A small image classifier, trained from scratch: 11800 steps.
Rows from block 9 of a small image classifier, named by matrix and row number. Rows with one number belong to one neuron. Each number is 128 + 32 x the weight over its row's rms, rounded and kept within 0 to 255. All counts start at 0. Numbers have three digits each.
After each neuron's rows are labels from the 100 images, of 14976, where the neuron reaches its highest value: "lies over" is the class under the peak. Only what is clearly more common there than usual is listed. The data: single toy objects rendered from many sides on busy backdrops.
# fc1: MLP up (model.blocks.9.mlp.fc1.weight, 640x160), inputs 0-159
# fc2: MLP down (model.blocks.9.mlp.fc2.weight, 160x640, transposed), outputs 0-159

fc1.339:135136123100157122093187075183113145176139144147111110046109071167114114122139168137143132109105099115125142119076133096089126119089135148118119136092142111144125115100158131087144148141118147146194191110104123114060122159099103164063116173079180160105116109125153112220083106129099153158124162122171174149116129063134152170084154112108150134135064089090206156125151127153150139116130123152072145091146123128158156107137093115110190161087123104155117093097113113200190094093139207
fc2.339:176128107094076116105086101068143112079134178127126123137129109098165110148104122162152103177192180140159177095163082093113150146125132146124111059163097107133121146127119133118124151153167098112152104128052120149131078049143109111198130089141157124149180129102125145131092120173148129131183123146099156102110151138029063093154120169125129155116131161116078138104153118126059093141136172116143166161129157132133169178114184141143106121103177198092106055192145124117129160131094086
lies over: part in the main colour

fc1.225:121094131184166113084065169140115190175140154161139132105128139199189134166137115154100118144157120087143253126146086058122124175114049104143117135129037146125108128140147123117110114158131139160141121111151106076108134130162128193152103116120165146130118107135163160156203076119115153118095155150104100190143126131123140085118082158122129174143083159121153134117100119103118103122117109156155119119193080144153122096139166188177104191093111156084100121080139120137157085139157120
fc2.225:180137046150122097183110125128069068126118102100089127148134159082145119123182147110103073160156093185141088087149088141124156109107162134140117152155190109131128171118142089096145136122115113149066103134208147114220185106109145154119138145130179128161111085103118167159069154060115126150174147146102170142067162148148109125149085167153134098102108128038094077124166130141082118085082146129147129101111091074091157125122125126120137137141144171099138145056123160121141102103107117
lies over: dark part

fc1.606:134186125123121151135166184162136110172120109095153151152093194118052104059142087095128119103111116152148106172132164121070120131124175221111190105097146099145137121154198147128086156143071135124123117175105152115116165191084128095143176156102027121108149108099137114117089127170140162108095160100165100088162136133119195081115130104134127137114094057108074123087083166159111119203145149108103100161118105125099096132122179124168104154105121168158162158142127127102118127135138116
fc2.606:158113140103132142089103103138169110123185131172155109114083052129186133135138130119141125081063094132104161080155113123142128095155082131126115182174134193153126138135103137090098146127140073100083128146150095163101181085106171136114086066191202127101121165184096093129200131065139146140162108148100076114162105134162152162139132071127151172077141183143096186101144066171113115172111114113141151113096128101122117114065086113174132159146133205111120117140100149153125130093114108
lies over: part in the main colour

fc1.103:116179089090155098158094094110111175129118113124174156187132197107094077119118141157175119115143116124123121127083113132086139158183202147156096145120176133135128163113147084130141113148075112081134156158145109173117215149136066165132138126157207174119067060097144165123114175113199123139097169111098222130112123124138142115116098144064109184128140188153141122176147128158130166105159124112113055147124098123155095138137162110142172159134075156125120104168109121146087139130122097
fc2.103:072102158116122118125157163169130117194125125089131133106134107150098138151107128080106177115165112085124135148088104131145091162102115104215095100094100102203130147165149062176117114157131233183091131152136127118162141125135144170097167104126127110144153187127148142107194193116086120045122174137126109064135164153176097122088095081116079098146101181125123137128182110140123125084165093150119130137133103181172094149124137100072103112172136112170128161159174130114138101117081126
lies over: dark part; part in the main colour

fc1.541:121135200131202120082121143127155114151122129123118101163062093098135182081036077144111142113139131150091111151103126109100108158118094092102114133121142119125121117145118133093120071123147137060164135106140139117092133104179054064115164148106118110164054129153114097145087115110053134147188160160133140152174087188156110120190130169096167071106150128184187130108067128113115123154149154067142112098167137150143098178146150103104169117149105056132164152114126125118184128149143126
fc2.541:099168138168156150136113147073111144085137132171117181163129153148118108133128200187153073095191127081142162189075113153134115122150148166187142133128145098100153148129132122166143131110099128194101117119123087151164127118155061150077105105058175123124132117097123149108128106162122125181116082123105096076098142126143146140117128167165173111175200110108116160168117145146127143077135151158127110123139088194093203091085167121129150048181112174148126112146055080121151087104105112
lies over: part in the second colour; dark part

fc1.97:119132110121076134126114142096157154119197158130133106132163088152152151088112141154138144129132179109157137074164130108141099156117150069180131143099157116120103125142128147109135075108121137038140175101117141211216119088186137139147092114133098178135152096087129089094053112145183133077110109104065095123124127137118159157094127058109158123077159132126116129118093118219117166120080127065090085107169077162114137139097107158123148133132101130188079180125125121181099146104121083
fc2.97:052098112083178137128126153153127130179129172108123114099139110175154136125097148169119131091102127137110136131134119132130151114144094179129096167128153156169136196175074116149154164203035080117166082119069159172126155120126158077124143104133142125145108140140124146101155131077104135142147115178149102162145189117126190042154101064151178151127117141114145121113087130110128151116170096166135170100148118080098133183072159151189113179155144092149116043130136128063170109137125138
lies over: dark part

fc1.357:205160216111114141124132080131120153097096110122107131165102084188152156136180105145173126106145103173103146084134143105143084164118076114147096141115114153032082099156075116126152114158182036110089115133148108116100135136103156156161154081147128089154150109093178144098122160100145123060116100094071097135134102174139102080178088126102086102134135156128118089138105135117161136147189155076114157086165124113080152162072133092098102185134117108111096136076095119167134097107139143
fc2.357:124103117184155099080177154148179127174129225125170112167174103136127139090162118093100124139107115152102128137141148082109207135182148143112171145153125154120189108054157133123131073119113152127133127152146075140210125121102123099069151103073125161159040149162064150157105121154097118155151108112118140110158079127141168123062140151083151145112114058153147121115180117128132124116178140131162116178109130135117113113119086172126157120116089036169109094104111123141127164169149121
lies over: part in the second colour

fc1.469:103099163123139170108142117058146152138083098101080167195118088147124088108146162111161137115161148154142076122120129102153101089175179154130120168155161176179143088151074147130127107087129079095132147145097127176165148185165116096117092077129054138132099199082198186130129122120106104127090115146153146119090123135098111117078111191056170073145108137118089145112187152082141152065163187178150128073094105123155138124140122137140130099101114127168132181155109127133091167105123101
fc2.469:092124118130092176125052108171092145146111182135078172073151107108109103087140114121138057157064120112107126140120140131121103180125109167148140149136066068106117144170200121116155130212143212123094177117131120050174145135144140090136139178126100167162066088141140059134168121140148107137106085103094118140112103112113084128113134090122114148113083108145114142124099152136107154191153142110108139095104155148130087133148127152075074156148111135167161186146130081160155154075092074
lies over: part in the second colour

fc1.165:132148158116132109117045124116127128111085121133118074133119182151121066128139092136129106189149229098081150137133118123062160166124138182139183143132146085101164107167151114106150129144126130095118093103166047141140136172066119080079076168159187100150146166159148171128077130132127106087089106178070131138110137182118125144131173158160109169115149168140170173134150118135151095143063116144128170102096106098154126147073131138153155191139169140164074103095171141136103099107141091
fc2.165:128094002136138161141142146115141142112120123133175100112145094118134140145109100140145154162104145068106149145134093082087185068076109118128074097111092124092131178095145133064155076076136210158152147123140130133153092160110132145131155101100182123144112125120120070090156128145078146099168152119151116102128114109131168158176129206114140131132157179172119177151173138070172159057161103101143117127092137126102102096092103103100102138082119107088129134101154123112130031088110099
lies over: dark part

fc1.318:083099121103132148134076093159107195135154156149199109117157151123154091130137036137122145114067162118096142155092133098128192167126147138132077133122161147129184114061074113113091160188137131169209104081122108144186059116115122180104144123175049143098129097124125113064131098149109192146131113150128090140103147076117136121145120149083135135101161148077146095106062130118107123147152159142176179112134164068087149130122106147143101101122118100150140134178133149142063110119161141
fc2.318:133145120177131122140188130149052136089089137110137201221166128057144133109038154146147129144160146099105110222124198109156140187121134095163071119098150080150129134138143103165122107076096127153135125135129166156101072132114140142079118176150180102080114075172176199128143154141106153132135164082133136108170104126177114133138137144181131128097154168077122178164129140134126071096125128141138130099109146111090144127130116148147081142126145116182149074127088132110166159095102138
lies over: part in the main colour

fc1.240:149120115113124172109123130090126084148113129107120166154141156122173200165142139109126154136115150167120127121137103143187125080125130144081192142123126132093111160164191122125147074116144139126117109170105122161084185136120155117147105175089125109099114210156073105153143111117128128132152124146106181180137188211147084153122162156148125145171144151116136116176137160143154145102176137122097085082174107126131086255177119147139134090120142187125051170141106074135142103071078104
fc2.240:153170121191083113070114124129110147072138122149136073131130136094165088138106136151137163185121125204153136149198182144087090127117101143132077106174151066103156083102069093145052140193133114153188079074145134146144119150103127110106151096164117134084165091155118142210137184102070103110126147102059099085125131062162095141106155132069089131127082098113101146100156103188152124103116158127149129117080154127105152111093120122095102123090122149155154128124096102115151155162108123
lies over: dark part

fc1.258:094100141075144168151087048172102173078097096156199122168150127086129140135140057088134157124129140176124148155111169129179075112138141112132121199116134106140139125147113137073118132147143143133095082109107168124156113130140118130148157132158153152089155119074105124118155023139126118100137148122105128118132098082138162080108107152109067035114168123085166206171105147083143177125136172117125168092108099148129161184131162141143138110114114164097154073111159182095162102103112180
fc2.258:120169099158119122105130167116120107130063128111096155099127134124162128137130114129134145156124146144210204130086116084166172168130142163150119095177089121080133168122134153105110163123143101131106133093103211146120091097117133164089084138149133070150059148155098124134147155154180079104173093116166129121142082140137137132136183136155093135151160156115223090132166176120086130043164128145109066136182149092083177201140143168109132128141108105135142166176116109147074120098086182
lies over: part in the main colour; part in the second colour

fc1.235:126121152149107116068093109118128092134129138145098174082173149164127098107149135114171083147141148132181150131206148139093167141121113120204125149107069137176113180164166131081154163137153128122161130098093107149068109148146098152116109107102098160105161130129206130149159136146127178113154097194146126137152108095106145139150152103114100132070130104170178171146070121120140154190099206124118164104154090194107096116080147162113122168107156133140128103132005174102112173154111162
fc2.235:077165070120113126105106121169126188079150128083226149120126022168096188105095123122163145130142171147112157102087143119179102030125137116107131128109140110063178136129150113124122116111146115099150159139111063148098128123102153179162136143185134128107115151111127122066108140085102131118116161140138067126109160059168142101109077197114121150105128130121108175102148113124177119140180131078143141146116136137083178092132148116130168097140158158129117148089096078081151079120141174
lies over: part in the second colour

fc1.305:137116202123169159120122206134098116063056107104136112120136157100106124176129114121118154121095140142131098124093121106113125121125163104132153249120131171147089093133159153130128171092111127087149142127133136088146062104153153126160164109127166094134216111134117110119146172185157136109133137169127159093127088144091113110060108185143092084108145144167126192174091154049131168101107154120076122119142093175049108106087134128138148155126134169156132134090160076081121086140108141
fc2.305:108148142064163137062134150115067129130157089155105106061109137217142101162116104156133154171154128141085129135128176085139143180147082205154127124129113069139130137101117028133106115113081137174150112159139069057136174154089135150109110161141134125139103141146082136156164175050145133112111140102128133147128164159151148116127087192142119162096123150146153109123187100073136113165104128127091146076120185153123221136104138111089142163102113092094105117142145147111166091128149107
lies over: part in the second colour

fc1.420:119170102158092102131063120116155154156153113183139198109141096091144160084137153115131136122138123182109148132177146169119109157157204146157104111115130086146125102124170156092090099116131133152124137178157136125152171130171105118068116092129127090107110131133128118068085178099139095189100145124171183175145146112160086094127236092146121127139128081106180152169107114143098143140139108165123159142051136083099123118102118076165138149113135078121171106166086189155155078113163044
fc2.420:089174112128195144191126119135140196123164081104177134147121175153150096130187109073119075164138101123133055107087120161126039099135164144160168133132158108140191093146134231140080137119106079155122137136159102114127124166118116103135186121216153134163140102116146164122137101116137097117120152180088161140165123158137129088168159116138148089130102148093088147098079104125119119160135107165128100132134096144167151143164049101117144150114147110111075081104062122107165101094119101
lies over: dark part

fc1.38:133144131174063156123110166127124078084176173098106107122157164158106118067166116123132171054117160175196154097133125176158139131144105144174133062097142140115153149129142154125157085133083158175086116160169116122135153151133106116094139135112120140103156148133129120174038138195110166170125149030098162123032065105167129124140094145096123136126216127096129111084136133093132134159103124148115144114109132156117111114107122161115172097071117064121159065137159084128113125134133131
fc2.38:157179062122120109144126151167132148102174149115126134111107122118144077035098122163115170144109111116130135143077145127147137145132078110068132089081077119108129128111087128153108161089131141110190176141115091126179152129152151124136133103107180126108127139098122109135116149083107173162102149124197102048163175204128131141137136128148081170101130191105073101076132148171125107110155177058138105139196093154142135074169117092126117052147119138134179135071109115173147097167069116
lies over: part in the main colour

fc1.626:114124084057110130115131114117121126182111159121184125125125109104121122093150155145148186139149105129180124055159101123124139115180196138131154111114129111109155105160076160090191091138098087083052090138103110147089143117151148054128211162133145171082145169128149186133167180168135133117142177108096097129160108133136154103135102118138140077174132128086087104128123216127135129116128098114079086086155141102083144166147198147107153059139184153149110154168166153118144150165143165
fc2.626:164150149072142062163150121213084088196141146134099118154118158125102062077132129105178148149093129155121078173093129135128134130170168105114122107133124101114142133129117121207120131094173137126141141169144129143171072133103120064161193137119112134134133092166149138164134110107078146030095111107065143126127118123144127139161128157137094155103129147110133146120126116139066154102095067138150152206110090159155170099112101192165106117188116162169092200131098110111149166131112071
lies over: part in the second colour

fc1.355:128105106093176099106177107115081063151091132169103149130113117109114118158147101091137119199111132128127154178188071167139195148159126137119154134175169155155141152110144142105066169127136113123111102118129134108133177196078158116121162103146094151107156134100139136165088103127129121135201141137129220120051143112205112139139104183146111095096144066155122157143123082119161105171110158134183163090149111148121156121183107104087108096100104181108155120103124139160104051072131183
fc2.355:070109127137153131145106134140099114095163082103112062176144172108116115134128140111111111114144118143066135078100165121131155115168132115147147089169128158143103157164058139097126160076148088147113133094153126172159087095138180089107147153097151112162127079070124135059122147166103196108099103087078112109189091129120092112151206155146063112077099157095127138150060152157090188122164108116118076122154145142181183202114091113103125141174155113157120139143117169078091131167118089
lies over: white part

fc1.484:124090118145142124128104188141117093147087124127111041070138102084102130081128114119138183149124174168128091127086100098082117167112176086102106185127130108110124148100105123072113114163151092163118187099118172125123069162131128154131126137090142146153150187119136137092119106144083131075087105186095122132182191115069178192149125061143173104104132054123065104122077162119146131133068068147115075100145111120115139139174117122151188100141142165131130132153211153130133118119128125
fc2.484:164139153102145140125147108166161084121136098139127151130096131148117097151140128098111119121153166175097102076131125166134148114146142173136145149131105141082124124125084150106137076118096128162184113037197092090116201137224060107111123122128153142071150164125155142106165173193148131124129100114131123097085147150141147103061085111068116135143109143154166166189208091066147093106149160073127172096112114148120107123153092112086125101144166100076133157096131091161112065074145098
lies over: part in the second colour; brown part

fc1.26:145124201092119129159065120158180108153065156101122119121103157138092131166152109140096105072115175062121048116160115159177112135051107088076096124115139122135155191124173140090126183169130196108133119163107171127152147138119123093118158139113146101078099156110098078126177126096134078126139134102122115177128119076117108126105082120102168165111164149124095136147139185084046162134122151199184142184084079123101143153135075091153110108129161150130160122121103104139150129140175154
fc2.26:134155129127165096153123187176153099123149142143124130166156098087109094146117089064114104128126090140129100141129127104143174070121164124158120147102099119137100108163147096134128153108180101181119121151126101097048092137139194131122110117133072156133092135123090112213135106114123129140149132135181147127155173112100142121124127175145117087114149097075120118149101215078140145093130094136084120038098202114080069115110152194103106149091070149204103147153062174122154119136113066
lies over: part in the main colour

fc1.487:110119083096131133105213110122112124122118133149145166199071132150101167058084054117152106108139129174086146134102076102154125073106155167145099138104145099146166108122136137103115152080128070140111135100100167139142130127105113129119124082102202105089146093180129157112160151095102129099121088102169102102131139163136119076175185156170056132180099088184160098103190141115129076184133168149132141172106147083150125160175131166167140078145080110107144109112129117175065091156140145
fc2.487:121125110142146155080117188133113104117141127108160133121221164114077092141072125117149143199152159089105131132086148082100147132111163116138126149140128106168129098205139083150117101156136107101136106098121153121117104127143179157144175140160126112098098127145106128102040093072131104174116155099195135165140146144113120174091128114197159111094086106075153128218056103098097090135127119162147115103111104108143133121166215121087131122141147073194100137174123077152131163109177093
lies over: part in the second colour

fc1.359:154133169126139133159131111167096201109095096170138117106192072117095078078130123125123148097166060070136150146158151143100095174112159122092187090140167124166189057147074151117106163133088110128164101114126134073170144134176156140124115141139105062168074097097071150141143191134121145122132154129121101148104170143128058132120149161121155118212169129105138103119107065126083164103112122106161169122150096093146123138104135157117103186117135153144129038139152074160120142094148144
fc2.359:134152110178162130085139138079150089119135103138119159136122153167087142197169111134104135148127071183151172158159202149108128182133141143125153164154159121125067151160117128142107147119101099152129143058095121083085147132092162138139172117171151150099163210176098150114076192157074123103042096101105126126113121141121115105115104137136119119142136156148095130116137085169093103141150152066189142088089074128093126162130200140065091174137104129086120152131083146143138134186077080
lies over: part in the main colour

fc1.327:131109092085133100133161161102067115154117074090126122065087106102184141100143169125135153183090140086155112090148089138062158146090135190169105103129094052152175164165133141141127101089154159142175122119159139157190119093149154133140187152109129089150058114141174123102121148033093163085150169108198077151079121109162112108096096091125138176129170167112174116104083137136133105124145076106163121145132146146100117188161147098137150098124119127159086109112092163148144154096103155
fc2.327:129221085090058116096054134118095181128105148129127112166124108139097109084136171133115163099113142112128182122145081203135148151150117143158129168119136115121116094182054141128093123122091149172119124128097109136148125115143135154066173123093150135134172133146127155110166150082156106107128147126139143127133145191073151153117111123153151179129183127111102145165142089107137130160137025116158164157080186143132128096131120125079107102095111211087165161141104098124104114060182203
lies over: part in the second colour

fc1.323:185144192103154134163140046159096124192081118117086134095142095150149114068056099189128126156158151121100142141148114132093086095116116178069138130171130127150087169113144108140151070173152141088061162077166124111150131142101099176160120104112157165178124136100129162179133173097056109158151108157093187148129110110163167118119143152124081124088162112112089151146087125085137100119142113130075188129102143154122103143142135044135117140128156086140089171140102159154135196098144135
fc2.323:110184116121084142054112178182064098115104117080087101119145161080115139150164111110167108146102090086135124121094127118123178096073088126177122177113114129145139132125121150127086106187037171084101168060099058133098147142162169109093180142123094059108100155160103127069138130140116089121173118110145194153166111111028127064153112147132151093127139167142107141131132135151085133113149124091108098138128106139131075145087080144139110133157147143175154090143141155141127102156160111
lies over: white part; part in the second colour

fc1.427:096105171111151124138129135149122109160165144186151130160149093118153154115103095158123212089115135160090138058116149123126138208095153138116134137103146127098144130221100144102166104102121177158105082127160129146163168144113101154176133091125177153149122088084118065129104137171125067139110151074141099103134112194126169130152141118105152156144093084117184109187171127133112145096092055113116156089121137172148183112127118106131195104141101165211124154066121196077155126137116152
fc2.427:081100143149145137223126115164151146074174099156158100106101168090144117150146121128168099138127206098112114137106109139152142090097076114124080156068107164160117114099120085075139076091124128113146114124142057095118109100133147178142118106141131096126068187106123143115137062160128138195139135128151097099116151182152101124150096136122101126124091099089092067077074115156071180159111120174081126060104054144173095132150162077096142097148129177103101118114125151146151144115074124
lies over: part in the second colour

fc1.40:220170163096127088119147091110119080070153107139100171104105203108119126110124163134158167129136131122052085106165131129073162152165110140129099164165133110115117143153114165085127094122147152137092170145131147169091070187141164112085161095125139091078165137101160139118145134120114123136214182156092067081110065073077167096095133139132140152153100164122134070160073108138091149150148049145146126107110139147119103167088119132118097097085105130150087110193112142166122128161140134
fc2.40:117217147080122195099102144132141109187145155134109118099160079124124128134141155105154160181121137162140114139121150120159114099127164137127161167164115128083125109071056137190117132083101125171146075091111096138103084143095150121127100136168095179097050117153124144160113074172088056140129138130152108141085090106119126195171169111121121131077131160142116096097130132103234176161144185111103120113147162127126128084149101132151098128205123122127103059089144146112155076153110140
lies over: white part

fc1.284:064126189137095139125126149122137065111165165109114143159148089136061127089081135149040150150120153152069154071149136150110097150125129181116105139152135082101057133153137106124101177156132154127132139140149117121158135151133154057137116128121175161198143150158187113084119122118104188121111166029092067108091098097128090131092062143110087139081081071170160168118104072159113159154097116104135119114145088141169113104077121130133124148097127127113196167109153139129128144102143154
fc2.284:159084071127108079080119115144139109116163123113120088133146129086107125149158102120109101126124131189073126143124075076010075105080175100081093142113118121131149055098178171082124117113167108141187155162128115126148092121109141076139153123115058123159085153096114112152106103163163173153133136181180116122118159200097113080151098104168130187111188138072127152109124173134102188126161147137123138175152129137107126133157150098080137113131130122134076097149129173084100076151127098
lies over: part in the main colour

fc1.439:126086144115124074144134168114157138166110129121137118100076118112169208097202136141152072071166117147087110098152120120100117075150153074205157123134062105216143159161086092111123105136086125107133138162066137104150111136128140116195176144082099140130112135169155162082126106146181109117104105074170111138114099163167181065129113124121149150127144149105119098120101164136133078183169090112093107135096097149085104150111195128198111159116164111115172158131134138146163075164144116
fc2.439:129163168117076122139130149130161142111093123104077128032128117164148104097145168160137142144097121076113098147160117106143146128114034090129090116129143118114110183140111192170146116113127177112114167134142154129131091102132164141137132135158134184165067102103081129154195196111066140104136176127135084073077139114158121236141086096075127125132141142113173147141168122148155140132088117104223082137119140171132080150153123093109133134157105171132148162127140149130118186153192135
lies over: part in the main colour; white part

fc1.160:063107124149101119124143125135093187163149119092143107170109129065113123098119137122093148163146121065142142095070132127140123105140110163138138116151117079111121090192176069156104126110166167114132171126116116122139148107206145068099189129122144150169153061103162148051095155121098069098162144113199158155084089081168014122117100096148131161156101125106159094139165164131109110093116108128119089133170169079126138136083109086131146128109102143118126174107151126169090180112083158
fc2.160:158086231146096187115140097106060156149163151135113151100143149119090115189171047131124087129132117172101187098190126133168112111140194134116109126113119149121174069098149158135131151123134083146145108105167122097132134144145079164145125140169050126138116122140159112132139087158111114143184181115120083120167115105126159191121149140111124097093099179093134126104156154133121133150113114139155045084126117205147176131143178080145103202169090077154128120147112128097090135093143134
lies over: part in the main colour

fc1.277:085173126122152110112178120090140120141142133143120107176100151174155134137096132155153131126161084126132099164150148129195130126145183073117171132120149076126112107087177159188146075130116161183084126151163146131136160082111115110142106130139162122164111159105114113143132185094168181183144147112160173079094122105141133069157068137134090213071067145187144070182078133174115153137128156154173106132129170125079175124153132114121119156089133114144098090080084167156099115116088210
fc2.277:093058137066153135170118111145149142152117072111130014111118099127133098140131138082158159119120146145133161188183131092140174117118140148173121149116137136068135148067129140041081173117146111113163148105083159061130127130124197171108166093127117191147141127148173152125131123058127167158128133152137163147102114145074206122184126111098104116111075087107146114139131153194149159139129110100117121115169116122096141131169133146135122113134172135162115147142101048141105072140166178
lies over: part in the second colour

fc1.22:108103207138137156094102107111055163129086120141121129173120129112155148143083089095142094094110136113164108112116137124133151129138160149096086126089173073123107121180103144137094108102121126110156153124140078090152146126131191084110145085141132116102143110106101119171040152132156135106155150131149109172118107133101149143178095165196120024150070091153136111119135191136103160163147147137141134060148189129149158135163152149162065145143088091163091116104098095150151143148010157
fc2.22:159110132098119104130157147119113153114145134149083157118140120134168095173191154165106099121139124124089178102125149105100130127085125155095134068167107086126145155176118152101159125071124144142144106125128137136104106109174124166138102155101161160166073143090079164106150166157097166151129157112140082151133119128156151109125146117105098143138185111138193166134064077107106084099098127101104220131069041113088149147142183109166138106186090167156124150235123098140099169205076137
lies over: part in the second colour

fc1.584:161132130161130096131179139151126150130107112124139132154208102159149170136133138164125174132124081127187131149117137154122141125124138118164176123118215143079046157090125064061127138152109107086109179072113120066158114118041096106163095159132137134200080137092104100133118070135118116125111114110084119140178120153131107140182148168115155125086126088164134134135119145145108120088141157104137077154130083108094207062171138115103121119133093148092172124130199070136074130174108155
fc2.584:138108143131154132108149086104135139142095112170106085093176159111152083091127187133093145110139094109143159132089100126109165136093129125085103073108152127092108131098147186078109119166062133138117116028069166141069105172123093126112102117133110183124111141149083116075112132150137091069130123095129073107152088052097146108160160126177187174104137179151113159125122160126162152208150106117163153097152109133170111149096110139085163129122092106106190161168076125121173105203109106
lies over: part in the main colour

fc1.68:050126147109118123148086143104147177176112152105127119166116008124141181090151153121114136145102131146096172155130117076073125142146098149209200115138140155160099095151193110117101067169135138115092131070153136105169104142116133140139145105131106132127113124128107091120120121130185178113093171134085095105165119119156088100104124157134120129096135114210109093159104147132129156123168068130143108134168129132096151104174131126081131092101183063173103178115166165133208094106099087
fc2.68:075127139078059154150134144062206082140075105164110111079157119097126173165161127142159130200166146095092084112111188151108080156167138115115144159133122118150138128184101127109169106090122113169146136166148082117087131146121160108121139097116160187158150187110188138149115110135131085098148095151183158181176121123081176115115150086094150117138146189093135114122161111090155128198193149097143114084137152095128157144104114156205157116111137144199132155109098132105133093141158160
lies over: dark part

fc1.459:113188099105062137142151103130161135114134136121160188205104118076143179102165170158146101093179083118121177067141127137180056120117172107143125146077146103139091149143155147089113086136071117105175152157137162157132171075130136137111100101080128062156116173136119063122158111135149113057115152116101080099080117149118113124064159157120056143113093106164108132186164129147208100086102117133125130125142199128169132157129180111125115115149098129092121143177101098148160128108132128
fc2.459:141121119218162121125144091082130168082072128218112160112105098135168101170115124101105134162174142091098112092174125130194198177096101167154107134069171155099136164082098126141169106122123117171125098154133094119205131201116164102164178092117119149121169114122170167108136158118169182060132137151119129144099065110148133114154131092116141153118123153107120147177156142168104123140087084130094127092158120172113108121152118173107111108090114138083203109124120102146131072170136093
lies over: part in the main colour

fc1.81:095093163182152187126130135124166175093136135183069136123153124135174141133145088077093120100125155187136188127084161152123118074168121142122111108130183113205135119104148207087185115112092092155151121053060094135182157115107176124198077088128159104123091128121187144124141166100096121113108103099135186135105110129116100140131111125159112051131098104107094097161110123125135169085099112162098165079077120160151141105156179134161131174156141125136151134114124077166103113094145092
fc2.81:119146158121192102088126086138094149096115120108129185113071137059103108121129153121097164112177125170150133146075117134145107144127172173097110172104070137097110103155174134184089132133149188119085176117155126104178098061134131125128056143146102140132082125061146151145059112104149119130143168129118075128160137108162103169092083158144159102137095112068133045164131127128129129205161149186122119141092169102130083166153136122099115186106126109135084184162133102090161120163078098
lies over: part in the second colour

fc1.443:142192113080104130196166097140170123164136136125130153130066127198100097156122136087127161098131112135112124106131129183164133141159125152063124116116171132089073119123160167149126023115133075093137138142157125149190129097153181111105154146096173121193119114089146143103185187076129064114109125103165069120120147081112163106115085107172130135157154107134133160171157133113122140138106169167162156183112053134120099151123113053087138102141125132152189163131072111149149090134110159
fc2.443:087154143081148169151157127111099123172151123103082048133124152129121125102112154121158146145111130152166131138151108095077075116048164119119114084091091107189118117186111176136139117123118082156128146150057126124153152146119092119166096166172102193094170159182172113117080114149141158164128054080184124187112110140070140123210159063110132092065141126097116154134146140131092193149163138081111105104170128179125202129131145158092120118130121107164120100095128124104136087136113100
lies over: part in the second colour

fc1.100:122106123150143099116146122105128157129120107076108194127108102140097135074100156182158134178141158136135111153107146110107124093119180133116148087132114091146131130134125146052106106167152145093084176089097139117131110144089116133134160106132163043071083145111137103139101148111144128055021170102146137134100151159190159093114152110051138184122129168132196123146156111168102107171149157146145128085098106150100096108103106182125159094113089052185141106092095100138086115112128041
fc2.100:155163083148079209157094114104145105143140169115120118173125128113130153131092098104124119138132146092096114096086099141143133098107124130141091127083095163157154194137076068172126104074088143076149133165106126151143205145152142108098133141115124187192109125119149096110144104162035141118158190106148145106135106141035140157135129058116117108160110168142093118105190173143108083091129122109143214141109171187101135103208137140158080149071139133114108110109130144103159112128124109
lies over: dark part

fc1.501:083164110175200119115136082085123116149109158128123171164120105131148139055099124164154128158114108097096105148088133132085136138148114075117174184108133121044111082163134113066089123163158155100121164101082199127161144132129097158113111072132122118157065176083133099150131117138099140107068172138124109200097103057169115155149116145046113183145126131141073118132122142143130088098158157120113125087145104155117184168105173143115122085092134067193118143171086099150118138136124100
fc2.501:077065128092118128140179129129179133135118114125104120159153143172121074063103124107131126228102143100144140102167085120121154129147078129063125134121104106107137145105099151076127125041149023119140119149128163209128132116111111133160121146143135114177150078096109125146210113109123134140178138157165147082079171121110094105165169116116127121117112089176147119114112136163126125150088213078174052130091174151169135135109118092164123142160084148134097078151130132101116151124121160
lies over: dark part